Weights of a small contrastive audio-text model.
Training: soap at rate 0.0012, batches of 256.
Rows from block 2 of the audio encoder, named by matrix and row number. Rows with one number belong to one neuron. Each number is 128 + 24 x the weight over its row's rms, rounded and kept within 0 to 255. All counts start at 0. Numbers have three digits each. After the name is the row's rms in percent of the matrix's.
# gate: MLP gate (encoder.blocks.2.mlp.gate.weight, 1024x256), inputs 0-127
# fc1: MLP up (encoder.blocks.2.mlp.fc1.weight, 1024x256), inputs 0-127
# fc2: MLP down (encoder.blocks.2.mlp.fc2.weight, 256x1024, transposed), outputs 0-127
gate.665 106:120090082156155142125144155111142087164128135155126130081121112126119134109123112133120173134138142142141135131126152172133134117101150138114093115106177114103118127118127142184097129134108134117137101117130139190115112145118108095082133110146141144136118161133110169136139140157142120136134106120178140071152090173110136127127133142189137051138105108112094122111134118154155117166146
fc1.665 113:172116081123142146102180106144133098125152112161109114124100094149137117113124118130087172087128168102130156151175118113126149119132142155130095101111146133080110081114127152168101113130143132097144129125127145170140160164154104109160152090142137120139129176123115119121141130139118151124116074121115143092129155143147137086108092175135107088126118143113104142164152152141144118143126
fc2.665 100:113086121085145133162071134116139118096173120107141131116113140150138136121112157134131099126099138140158129156099148137139134125147147131129183093115135099151109122147141147130122131143106143147108113116129131140103145139150096091130172150126112182088156190127170168160141154156078154131115113143131137133142110123104150166092114088075114096140131126114136131076099106120095135137130
gate.666 093:131077129170108136151112138157126156128104134102106130150069134111111143128131149124138171103170074129123156104136146120130140133120127120127137129154135143129128130125129110144108154185105142100151148133128129078131135163104146121155094124105135134088109103141090129134126176099143107091105117141144147138109123171176073112095119107156174167138094097142098086130120111148143118106054
fc1.666 092:164149137114148096097131137100110129151172108158129166127177138138146131127143102152113154140133120059110142157129145171075138115134167095143166112094081110107136147104109161120112100106140152129139122127148110108135116162090127088081120098108120134133117136169129108095114147158060108123076111111133162100103129100144118098130147131132138151148101114151136144097139129092146116132125
fc2.666 093:105120116148132098134150183135143139151107135094124115128134113147166149132117108154089121123112106074170123121126089124143180171160108165136097140149123109130168146135126125138073132141107126152131155121125135125146108148131142164096090106138125117101141128106173146145107112131129137118148148115130143097149097133108155120114136094129098111108108135147129143160109115090095124174127
gate.667 108:135157123110114109100101100099106100128152134156114165124138112141114127103148108112135102130179126179099135139142120168128151131172159152152158124112125107130195151107085124146113096123122140112152152151141108138128130135131140162144174086151129081105148165158114128160110088155096126103104118147156157132142139129131149169118107104119114160118108088127078157119142149081129093137122
fc1.667 110:115108108174167115149168150160121133128091089108134153122152173118127146134146135146152159132063114110173102134116134107106171170117064118150090145093117135138131089142153103069164135130117124141135141116146129153139117096120110115137063123153113151123130103111105092112130122106154116132140154124124145147094168148104115153109163144152107140126128120097182112109129147118169153131128
fc2.667 104:154163143105119098119110094145165134077115153120128136127128140123105100104099100102171110151183128108168077144129111148106123155133166127145112147154125150148094150110122125150100104140140134107105123128091134145124150161135212146128108112130161118088094149149119138162137170092083098090117129123128157120140120125124152095120136115104109083060163170089134168121123089124140139149119
gate.668 098:143124129153070148108156185147123135126135123118130121133159108110161119105123163129145145100120132082123147117063115141114089148122125143170110131157086124119135104124126160129122138147129144137099105118127165138126104149112138110125125125116123134098105125117183107093137155157143129138054144143151157097137088105136089149177134103175119151147113142151132140096104130122146103117146
fc1.668 096:134093194149151139107111116113147111132177123119135163117152163167139124106139125105097149133170122175159109148118137111108139120172139133161097124146149137147136107150129119140086099140134165133102097136159141115121132125138113122129123147129122166149118119105142136116116123112127167092075103173122121139123122131138116132201106121111138125152140129084142177099126089171102165100157
fc2.668 101:087131131149112135125138156096110125151167128076144122115121093134152131135106125079105143114111144125165117118156131151132110154122106112124076068062150114148129122150092105123164141111154154122112119114145133167148126119142102153143153099154105070132123111159131118131150114125091084119145132138108125114114136105120096153145097141172119086090134134151157112117150160142128138126109
gate.669 096:087119138130142125137134148133086149125140136135160141143184110133139135122121119148081146107114160104131098124168126137096123148112091174114133120149125131145139096119163111131102136114122109142080062100134143121135158120123113085159116136102139143103131140067104109087150137148153153129084139143085116135142121136109084134117141121126138110124130136183114148103117102112167104135146
fc1.669 099:102114136160126111137127118117126161120106114165166152149109176181108111097138109145095159197101106108120136161118121153086145170159150140116156145153170137144132115085166135144129154139156130105137113115143115114113079158122154151162118104102138145162142072112106114120123104132113154126122155119114108110125103115149079120139155126123147096098105129140156106135098125130138099148115
fc2.669 107:142138148146129144135082156121148161118132150130131105101117135103153137154152100134126122112110087093152154184161154114127092140108141132110116138110152131120176112206134150143150073107148135103114148145149118099102072121112124136158134151125160126140135138128091131191087123156140051140163125153127108134138150140116097134099117154151122159148167106144148133137128092133180176141116
gate.670 095:130121108130122122124108138102141102135137144105160106144101146099188105136110143143154134131135163100126149129149102109125101119102094148136116067127118142142191120128139132188145127158107155120128103148120122140147138109121125133127071125146128150148130156113159138120126124154108187146111167129162117080119120158120165153143102116097168106123163116126051126144150153116164088123137
fc1.670 098:101158137159118111098185121125128109119138144148104141124160122124129190178133154112112179075127119114130137147108159164101158171118118146159129179168189131098104152126131140103102123105166143120133117126125137095076073123153143108138150136139084101083120123175118141162137126116095124122149074114117091151151114130151112106131134140114119102128133149085113169078120123165145133144130
fc2.670 102:123094118132118148139156131105170111081104132079103142088167104130128110100165097112126136117116117115116158124193177143143145126082122130089095116134121109106138118155121107142140105127120149124119109132103133163149132098113126116114108129097142173181087113186158139132130075124139141124093128122152127141112117113098104107080103091110086132145155147066144097117124134109112157107119
gate.671 103:095133104131120108117144144147150112112136116130110136104100106129113160122119119135148189122169173117087111110112106152153163159103108127145152099120092133147170058075105138145127136136146126129142148170124122134184116136098124146073136104119173160134092161148119116089120163123123086153104128090135167137138179120111141117102115124121137141140148110110114174146100114114102082152147
fc1.671 110:146110126147154090127150136155130142106112096159148156130170098144071138156119191108156169158132156130125129124167097145119101118171113142109121128094134135145139152103075136105128155095119143108133117168154153144150123083100112139085098120139104123098140191141128079144105156104140110116150121124167150130114108105104104154132156092170151140123112114119068112129143095131108165105108
fc2.671 102:126137143132142160169187083139141105114166092100083144136100157133097129139162076124147143108103160145095115059143139136105143138114168134126088138083115161112128184134137162141104100124078152121148102115101136168134114096103155153140128121134128151138180118135124082135134126158156123129125162117116164142102121117110130154113131138152079131146103107100097126143120125125150106152140
gate.672 125:158077138100127134127154080110111160086125085162160154107104133126124109114123180126136159127093164105120151160113081142105105166141157116177122143132132097111110159100079106114129140134098134111103129139130118146128112127128125169143124059160092147152107156135144107162131122126126100117128133127151154147121173121115135131171137087079140156141139113173114135143131130148159068150132
fc1.672 126:135143134122131141113143136154127084186166147116117076141116148117125103127075115103090041131107163151130109132136149110127143111178155147142108104148103099106117135112110136143119117124127094133128135140114149124092121116128162127146114105114140147119132137147104193126121118128138136120164160125136132113103084109146096117105107151114116143141181105121096106128135174131135157135132
fc2.672 119:116110156150130118140121104197139131121146157097160147149137125166112132106202129149128145171137095093153126120100124158137149164180111098119128091098130088084132111128112078083109135097133138149128132135114113120122111135100101085121119103129110126131107128170138107138147132145114116114194148079144113100133132142117173113143124124148159104132158136115150170110142110143116076067152
gate.673 113:127152110105152096081123082164094077122164141154056129146119110165139144118118121127076120165136144147146130137119147126133146072202125124139159155150141139137160147101129162131106147091168141124137144133135131136108109140111108165106147122078153127113111115147119165109120134149150157113135114114133164086134138081118095118132145127175100123136131140158042160113138066135119113139124
fc1.673 115:139065127122128129085116144144153097087098111085139095078143143132152144141161089160137134119155114168110099121115147130103128145108121178095114133088116146119126132132153128151161139141119152154136108151135113099128186114169130129132101151151157129110155097159112095166185144110164084132134136115090096128129161127176114145123133145092116108127102106148169080148145156153149159154157
fc2.673 116:129133138159103155172125145109124164133115149130138128107116138135105129124123131124101149077129160104118088139143141164115120120156137124121125163119163168148179135113134134113119143115140159138108098128087184115117100114141104135148121124109155127082123113100145153182112166153090107110113113129092085148093128116095121121112124098151146166122162185148086118116115107150177119117127
gate.674 107:121120144182094092081134132111174116153144155092095097120158103141149112135114124133117148113112130145118192107127157125111132128110117065123104143139140134113111146142121144110134121142153107132110104145130069134103124116118134106174123116103118109151129138126154126119150134157110105128180123143114160113085127142147102125116131161153182152125198151112131112124157153120135142131134
fc1.674 102:160168138107113114186143134128097120141163100116165109157148134120131102104116132128139092145133124107112114189148101135170084124140122139149154126128121096161120128109133133177149137156107149103097143105147124131170082122146115110094163120153141142133124110135116160156129151093173126105078135104153128144145146117112184136150121133123123136109080154110143154146158099110113118150113
fc2.674 104:141130129164109105169128085140154127134144130128083192140135141133142118138106141095085101104139144130155118113146148168151148128155171137152159144138105107103087124079135117154082093094086117113157089117179102107112154115137149129113134129144113133134091097123093157123133062139120152116109112131132110145158085126096138077100129142146143102173159146122092135147175155097119110141145
gate.675 111:108124151151126149137120163137108136116163162128070108136159117144156122127127113112093121105141171149157153109108109160120149127131082141149152094165152103071077118171114203131128130117115159136085162139105095123109142129129120133131146076113132111063133171074187110143133118114170103155098119103102138083094157091133132128121085139122160164118111075122129150128134138121172106147174
fc1.675 112:131107110101139076119150121124141148125126160143128138114126136100109126137128149139094100140098136110126117126134154124144103099123121156118154157107082166146147149064133137115129157143109124141150075135162127088195148143097130122093135170125109154214108064151074140118094149139105132129137138141171163159153102129144139116165179136104120113149113157111129101174089115089080167142087
fc2.675 104:091103133138129107151117145115115106176149118074159133147136126113119105143119134140101098174117109109159139080115154112103089148144104141165106124153114126145156111142147116102115099074120156139145134165164094118112121149096161127150145098079154136151117115115181112098164138112113120101157105145126083142104173138128154171145152197139162155132182060158139166102142125093165134107165
gate.676 101:167148136109115177105112084140189073136116185117150103150126121125121133161171073134126117144090128058130138128143127163140157110093114159109144143121140073130090183165130120153147117144126111163158142120134152124143117132106150129153116127107151134148154139128138160124167175136125166146115143121126128116147155141120146157141126117111090160135120139093159147107170092139112124108155
fc1.676 102:107127141130159143117135134153133123145114117149127085112131105120124135121106072129150104099069152117165097162119173116116124132098156149087120103158194129129162102113098134128167127105152130134116131150115140169171113130140149147129145148134136109131146115144136135117118146135141106110139109111138168081122117120123127141115148151120109134101153137133100093170158151094113112135118
fc2.676 102:092103089115116093114116095106146124104090167141127152125104128163096117145109131123144150121137074107116106120114115106114134094113130084087120138124085144134077133154128135123132155135167100125145151156141117111174106123167150085128085132156131133149129126153089123081153085149129172139138150133141157129110140106124098091180146165159100113186127131138114155142089082121118149145192
gate.677 085:130133095144128113118132149106133071120150161142067107139126141130145127142101118111133103128136126112116143112146128164140141140154113150112109111118119141157165135093158128127175126147124105090169102116116150097157116107142124123120111145136076141070135098126103153156073105068132136127143096098135156129125096047104127127101099118118102091133124143146106122093146136099112105133160
fc1.677 084:198132159099136131109136180115119108145139139142094138145121150147089145130143137099139140129092152114120158102109146114110102102120116130155138097161142130150135113139111138150166100091111115132133112108099131129123138112134150125100129067112183128142138125154135128102140117114082105098155087143161149109125116063115148148128096164142125143127117084093075122147141080121149093118081
fc2.677 085:152133166099123110093128115133162127123173082124130136096160132135101093090127152135120107175142168158120178104154120144104131116133100084131116092139122144117123138132082138135129137148112125145100143117117108142100115098098114179086120151112109131132107161121119134115128140119105117110178101147143152141174178145150108115128134113132134134120134108150112091163160124133103128188095
gate.678 111:147112116124116134109103114103159170127124147084131095137133087063114151155099148118161168126107127120157130160152095144138110120134150104127134161140162134113129104108150109113145125099141157109130129152100129089159121141134136142108125133146121129165171111138104150118113138082094125127096110147139097131142161117141161087117087166102126128118115131133131169126103109161128127103118
fc1.678 097:158087089149140081159132126133104116122160111126134084137140128161126147144106115179126131170148114133156166165145112135083125112065123092168127124142131109127121112122060131078143127125136132151120166114165161128132091082090133098135079115115145128107164149144180097105134090157136149136127120174149164111125133125110157161123095103104141156125122102131142172134147142145125122181111
fc2.678 104:135122142128095112132090180132154102156146104100136134160109104165114110127139106144157138105128128129100098155116114123130166197110101152085118125119123134177087120132171171140153163151104139117118167138089080136116110145147171111131142127122142110127123127131157144167112148161158131146168123101171157107116140168131138131149152168100151107118136145110108121129104135118121141139137
gate.679 095:115161146091146095089124110105165132102084156090136132173120114113161132151154119167135110153112116114159114149138131156104196153160102139124123139176126133140145116117109148125158136154135134105147127104135120154149136120121110066112141095131151142132172154159155158139121124141167137144168145149156191109087108115132129135146142100123150100172154105092138129116109096141087121152126
fc1.679 096:116161143106143154107094158148147111076096150089104144156169097144131115111134098135111137163093107126142093141120074175100166113141109132125145160186113118077125128086110157102113102158145155106140145109143138120099157101150109105123084125087116103128159121140131122145132112130138133108193140125144153112111122131169108118109124149138179115136157117175122116106157190168174121120131
fc2.679 098:124112098136114084156142092119090103168072143116137138122161124123155102101122126114145135109122125127134133120141110139151088141154135101095122146121154132145156174116115140081169055115182124143120128105126112128139119189138113131146115103181150102127146134134111185096135108110091131114135137095130175096153124105104128127144121120108110064131149135107166153139125079149137120119109
gate.680 100:143147109130088083133133139108119149129150080142146150127122155082113114148112105125119142129136144127143174128110143123147076110145118076163136109161114136114131117167135152106134112161117128114166099101152088172123129145113121104147177107124123186104134133121090134130118140141131131121120187157165102134124167139153139146119110094143134086102097138131192123154138131118085079131174
fc1.680 096:107142091163104099099126134118113179116154140108120136150143180125162171125079090092131112169111119049121140118095153122164104146161114121130096145121143140140160108087119147115116100138115123101111114095134138134133080124108152148099148165088136072136123127123091150123099137123143161143128146098106153143136139076119130080111142138186128136145110145152134142123155108103130153174114
fc2.680 102:144136108098089092097129145130118145142125113123116140119097125087129119116153100149133105132112160123142192105139104129139128144105080147107145169138134161131122125127106084130117105090135132126143151158156104102152115122112132132141112146116145077096147109067145119118147153150166131129098101145140122129156174152124120145148086111113129134139128125132136154131132132123190132128129